From a checkpoint of a small self-supervised image encoder.
Training: adamw at rate 0.0014, 23700 steps.
Data: trained on procedural textures in two colours, tilted and lit, 97500 training examples, 62.2 epochs.
Rows from block 5 of a small self-supervised image encoder, named by matrix and row number. Rows with one number belong to one neuron. Each number is 500 + 50 x the weight over its row's rms, rounded and kept within 0 to 999. All counts start at 0. Numbers have three digits each. After the name is the row's rms in percent of the matrix's.
After each neuron's rows are labels from the 100 images, of 14848, where the neuron reaches its highest value: "patch colour" is the nearest of a few named colours to the mean colour under the peak. Only what is clearly more common there than usual is listed. The data: procedural textures in two colours, tilted and lit.
# fc1: MLP up (model.blocks.5.mlp.fc1.weight, 1024x256), inputs 64-127
# fc2: MLP down (model.blocks.5.mlp.fc2.weight, 256x1024, transposed), outputs 64-127

fc1.366 095:525602451499444549469505607427453449458518462549517463422518497533503454473479517569494543470465535432509542372570496578506517568529515532574511419528544485545518460441594491498543475431462524
fc2.366 095:542478504492451509501440478493566485407570532561564516487596583506624464484519567511485527442472506448551530568470462545482470443510496582471469426597576500435607519484487517512503544567533450
patch colour: orange; yellow

fc1.679 088:565487526562441425514475453376412500496483542556527447564394525462484516550497476519562559465403544490565434495568472485586438524479492532608452559455483557391527487567347512487489528503440517
fc2.679 089:572479516514511567509449644538456587526423531404552521419535447539489505492557592534443437546526493506474491475466525535485508471508451500535497477470521443431524501537507527534522487541635469
patch colour: black

fc1.711 102:460563434530432504494474450485517652496533494455557447435499443432487567451557495536458461359456534486520464421585406477480403522525543515543501675430483434545358477530555503513535443498462437
fc2.711 091:536515351454433443525517539485533567555495525503549502582508458401429475448551516636516580426515493427475486569594557552504480570571494404565484564527579535523474507466561520559520475541546508
patch colour: blue

fc1.741 097:471405504541487565489520400418500571546534408493519533555420556504468508491490545505571481582514546460530509493469472476398403467522575564555514462576538533561546497500550427525533476571501514
fc2.741 102:477534469508474456496475482528551532433538490495636511510546543557521528409409471450602407530517480456440449436543505529432479505486503499562404510616432538495457456547522430462507462605473468
patch colour: pink

fc1.549 102:504501480492473500526535525425494547506511531492578496540502483406481561626580507450537517649454596570490470520540496553548539535543508494532421441543510520542530532576477403534519509502627539
fc2.549 101:567444541562565548462509561576478569652476525430482541516512479520469488516481452461513531538489496514492528617514414511552474515505424613534506519516587475474604591453463533471532548461525469
patch colour: brown; purple

fc1.356 093:589558458506467487546518521571494503562495535488528460525541517545549588575553464531490545599490605450491385385541585570507441577510592494493491513368438477439521516576503541528562577439594489
fc2.356 088:525556507445452503502451482484493575524465480445537524494511554511545486560500470454512616548584473439550520549507500448402440477476476550576387503529504488463436459499508516514456489469463466
patch colour: grey

fc1.324 097:499513484473429483583573512531486607507478516491506504492547459491492611596544487553558427421560499426542425419585453548505513556559439542525493485529496528505544520476498526566428621467439505
fc2.324 094:478510462453477491540511553416495522558498590490471457573522459494472568395495491579529486503483539457470492517563554471544483544532454487483576546409573447556505571572463520541544562465518510
patch colour: red

fc1.295 096:462526510547408574519508503491579542421525540461530458475435488535520549578467425585491536432498528467536498521423469483517459480485431541506606552413451490496488514479528419399490439578593515
fc2.295 101:438516509473534546546482533439539372492577508432558548417462567494481466588550513450455443466516559486479526494538516491390452531502506558576546507445546518524601481474492474458491443498543501
patch colour: brown; black

fc1.96 108:470488463419506524478526489504516539525574523548368580441476490552453494430567439470546508494522539552576435503547530496451464511504521493533506627443530597454471586544516415565557585464460497
fc2.96 097:514580357491514498497461571545468445471528514594578472533501490417444540575478597558461545602505528515493463482535592609442549473537505405534497374494516470503433501539534515496490505509508460
patch colour: blue

fc1.341 110:549554462461470533535466604539486567484554383513530400411400457599519454522583540589494574470571464520529383525475531507506426532473482496492444473568483490485522543466503426530488473476564493
fc2.341 106:550478591533417483559539554575499541624443470522515483538494425607482517538505493511558564458603514544486498605513479530523474465452454565504447527419451474495616508555493490431522523476466553
patch colour: grey; pink

fc1.714 108:531504481569554597512519630551496547550496463381545414509325474585470529480422447488517510415495468519493531566487489469562399496483515486479468555537480489493502499538531386483508468413516492
fc2.714 108:546487637490439593551499480617514570622480518529472516558471429603493456505481488496515531459586476523444468580512451456558503491486443568480498515590456489478664553481430515458539537484466556
patch colour: green

fc1.358 095:544471433486516585541473570584490516494412500467492497506486491537474416535534472482445495493480500477474548430447445460437524548555558513587403478398542510533464489474505516505536559538469468
fc2.358 102:546488569482449570415482424496477455515641485552473553457458632510565532548467509487413495478441460452497492522468505469516471486508495522526548532469480472457550492418520471456458538503597491
patch colour: black

fc1.240 098:585464480518498577508529479571533500576506495519486516445453486528415589488477466500580459484517588479561447458470484517542451439470443464454492473424515511539538527461516476523571525525542478
fc2.240 097:555486567524501607461463505504500584542424502415457499499502424462435471489523543460519530444567506496471438522483395479531540461455441520539498476502418492485562521496467453502577558508434520
patch colour: orange

fc1.129 122:473501469636450495548572491607433379540501510521515511537504493548516517412477544562574512548540471464513463449440486506491546529509537448496503471474408492424455469399554387505460474506544488
fc2.129 104:491523460496415486528502552508491437551490535551438477612578465565446485446510559664540528441526423442493530570444641568510604519461483494502562448480526527473545542520509611497526404470564500
patch colour: orange; yellow

fc1.312 091:641467469598451474514475461500486473570474532594587467525483508596465540524480460526562596526448479473454491464563470510490452458484421561604537516479405601433514554576566531507529456427551473
fc2.312 098:484509555478481537574407523415458524469506518416437567458541435463540555532562569576430484545563469515452517398469564420438550557493516524468501547493578437507499503540468494433504522529519505
patch colour: black

fc1.103 106:480519458529579566611484568602539552524523465530534477561347478469518484446374518453586511434487562517549529505589494542541413486422521443480419487565416554524509474628501418550508464428510509
fc2.103 104:521440582464490541533487587661513584635430517484454495579525436640457438423490544496598516578506520436462570557439489489604495514461429540555480511475473493488534596558484532483519466484431526
patch colour: brown; orange

fc1.484 101:463523428538532444568514543509479443481508512458569510461503443576520488513414491513580468633554548597532527413490454496409398507566515420549438556460567524433475565503498491420559596484471458
fc2.484 095:475597458437521523436463503497361503503455464642534525498581484461590507553423573579506540452441415514522400532455488521585554492489537435524550490517503521610470463548474457463536492582562603
patch colour: blue

fc1.485 110:446489471481418501512458558616519448431566485476513536488552479516527489417418492620467589548531518465640521507510558473473556519478513435488509463521508432525475474466520492461481493522452528
fc2.485 106:498478400457450429504474538525526469496484570573513480498544508567452456470560531618473581480535496491559456560478593496623598421578434423519621480447490487485470518471466530481467484510484518
patch colour: orange

fc1.614 102:495475596549581487522562557567409385531555513482502525554435433490554471405489490541508539524566524520551411507556512460465570550538480549455518594436415485442431567597538418535440522528418489
fc2.614 100:471585477471523432478479463465561421535581545602473517515478431524496477424514571562464615559435535474501544573540607534443487532539496535382489537590564484470485413421483427567466526542404518
patch colour: grey

fc1.459 102:456610485508526522521501524477513493534498503487615455481492465552543519511605405434506465468434470466500473506646516530456483504512499526504522420394451489511501525505572568539530516474471462
fc2.459 098:493454426419520560535532515538593492542465506435483581467458472476436486444531496497521455474540574438485480526541450474486484433538456514475460440461478503521552633498488546691459425474518491
patch colour: red

fc1.438 093:640454425558439499554460486518422537466600468527464454599525440545447558469448559499559438539520483479485535408497537551543486497515437508464545561404508484454443536539491480476522518528523436
fc2.438 094:434470488614518528457482425461459568473540463575586463438559529444552502566470537592466452435489503570511557478546525569418470580452562560581555515446493614578467465455441465523467568459433521
patch colour: black

fc1.402 105:479487445583457598455545483523491422493519454524529478441493514417504633590427486482511474532572440437513532456570397560489436488573461531485511459504420525475354493562539531469512530485541507
fc2.402 095:547455436537496433508561519487526394588456453541539546548554550420514454556383535449491512602476526484480523514524515506449550447444490422496499480491430475548462581560540544447492629495561502
patch colour: blue; purple

fc1.591 091:438508535524604547483519493408478514489487586544531473460507562494590469512574498508498614423486460607477491424498623486494448612419505569568479546482443568506481571467505488478460591450512478
fc2.591 102:468424493527526441435541455517627599404502470407492590490535504525524472486478511521518554492506559497407563491457597516451548601461489450451489462452479432542466544470480494559500504463431501
patch colour: black

fc1.607 112:452542475477424561510501506514498409574491514491608483463512527466508493432561555522480560539421537487506508452514481577478523512520499541570481406443501511552529519617560513479533557490396505
fc2.607 106:528571390430535433488479486507531350476565503533585482498546562444487497436513544528427470507450509465499472443623474539380525566553482432517507464489500555538466495526529507591483544524456486
patch colour: orange

fc1.548 113:496507509451384489557503592569526596529498515531472479442483472488540588584562442597539543559527477478541439440499498562536417554438498538459467368512565440530531522458497478595513551467459470
fc2.548 098:482640541503537495535480561455517490575479544501477456557506515463564577514517443560561480503452446535455460489570522516478461532517421527483540615400568365558498535559426516418513548488506483
patch colour: brown; red

fc1.190 114:556466419508511521487636471550483447403471602468479360573454532553532486488526456444468500475520448505454472412504543547555479538474447519457521396420496469528423472549438455486530511502489510
fc2.190 107:430572480552598465463458462521421552445480442465526535499511491417542450585474437501543533447521397498499446542526537519502514480488585540541545453558525498499464567483434519523548485520582576
patch colour: black

fc1.293 102:586455488568440611518517467584489558523562524496454464627448446472413473512473523509617509458526476468509412429527466504583434476541424551515457479490529598459496532496483486500542466522491519
fc2.293 105:509603552568557502569456492583520523432527472515414571417525445511475492493470582525418507534547648474437527399493509509521555477524477552466600477469523510595421545516451476457532478514464556
patch colour: black

fc1.526 105:550572493585449542492489526525503590550477501519437490503460491518513540543651511636441572390442464459505469504548554525497496462407463513515478565558489494524558508515478471585603446577432508
fc2.526 103:514646492462489462506419541493440453584527542562505496490536443585475456411526557455538556517490474467533496516455508553523552465465529417514531565504470501491571462546523470383507485518536484
patch colour: green; red

fc1.574 099:453560472491511508522545530550497592531501496465594496513462520490480590567476470470482396448425522444545491449561528482462459552532483515527491469529524548565544570442561537485527544525485470
fc2.574 092:530572401416519409518471519454485494471451566431449528542504490465464518417597560556568543502579538444507569476495524452462531465471467457406433498509528486566437556603565531631512529544564523
patch colour: brown; red

fc1.553 095:565521484558463596536496511563477526548427461681478416587476422558469483462520511562490483524422506498486492411445548527517523543520506479520439495444489467525479499523483524465481534472471535
fc2.553 096:449537603482440537538479515412509555519548568529459461451478563547581516539410571406459460384526540470425544540417518507533469425428546539629528501502507460492463517566526552551424459565516462
patch colour: brown

fc1.210 096:419449471532478485536522518513539543537503538504496522469523486385491513424572518594473526524433561508557527463536564474538508576451527527615467588533443446546404521603426516575564561392410426
fc2.210 097:483541470517489490465484567593510548507521484496525460487527452411450446428599516505522588395593560487555560588452507499466576526485492503515467541563544503504586478419438544542530505504553515
patch colour: green; blue

fc1.123 096:581494482541650475555445480547464547509545475456632510455438575523535543458428355472461567572516500516560560502484508547535548498495555510461489646470380573441359500399551439509456512567508561
fc2.123 092:501459510512524524536513492366565553461529574426481462455480541453472482429547577468509501538549515480514470500496538520447493494515456473458607424520537557525510596524516520513542565532563486
patch colour: green

fc1.253 113:516516488477453522450502466560453493537492504433547508526396522498504591495452506491560584613523493516561447479468536448558387475522485502547473543410492581444390523585442461492471606508578555
fc2.253 102:497469523473521561555478514621504552514426454448491534501531516552420539584444541454497506424523534420436559488446474430538468424485457527535510528486590551469588502528500552564486531516572502
patch colour: blue

fc1.562 097:382522516538419609491445516570527437475532490482451514480485477508500531478487526486591533457522576468442481572379503485444545531467582540533436467536576522464515513425563477484499492496468494
fc2.562 096:660485458404449468522517570527456519642382495505478513536455443530391440423539498539517534511504433445467562531525448466512494492485443480545520544543406467458415539548477541476624453557392554
patch colour: orange

fc1.564 115:471475484518494525511533497616479527546499504410474495594508463576486522456597507459595479554533542525555436493510475497412554528495514457527534517354435542475483503493459508480518498512412512
fc2.564 115:518422626508478561450514533582533560571456482497438501512515436529455470504463442491522531467522474459469552593442438459558483473449477544497426496557525497476615521463485487473593534456439544
patch colour: orange

fc1.716 096:516443514579519519497508478593506587509475476433516466499438538545485535482512524488513430567492597480477425531498457552532462447506588466514456467443467510497503504558582490506527440475476515
fc2.716 096:495485556488483452470468485474562531492484474522462549423586505550439509468496528437523449497537561409435488511486467532433517471519558547493542522568481548569524561505504589568433511470528443
patch colour: pink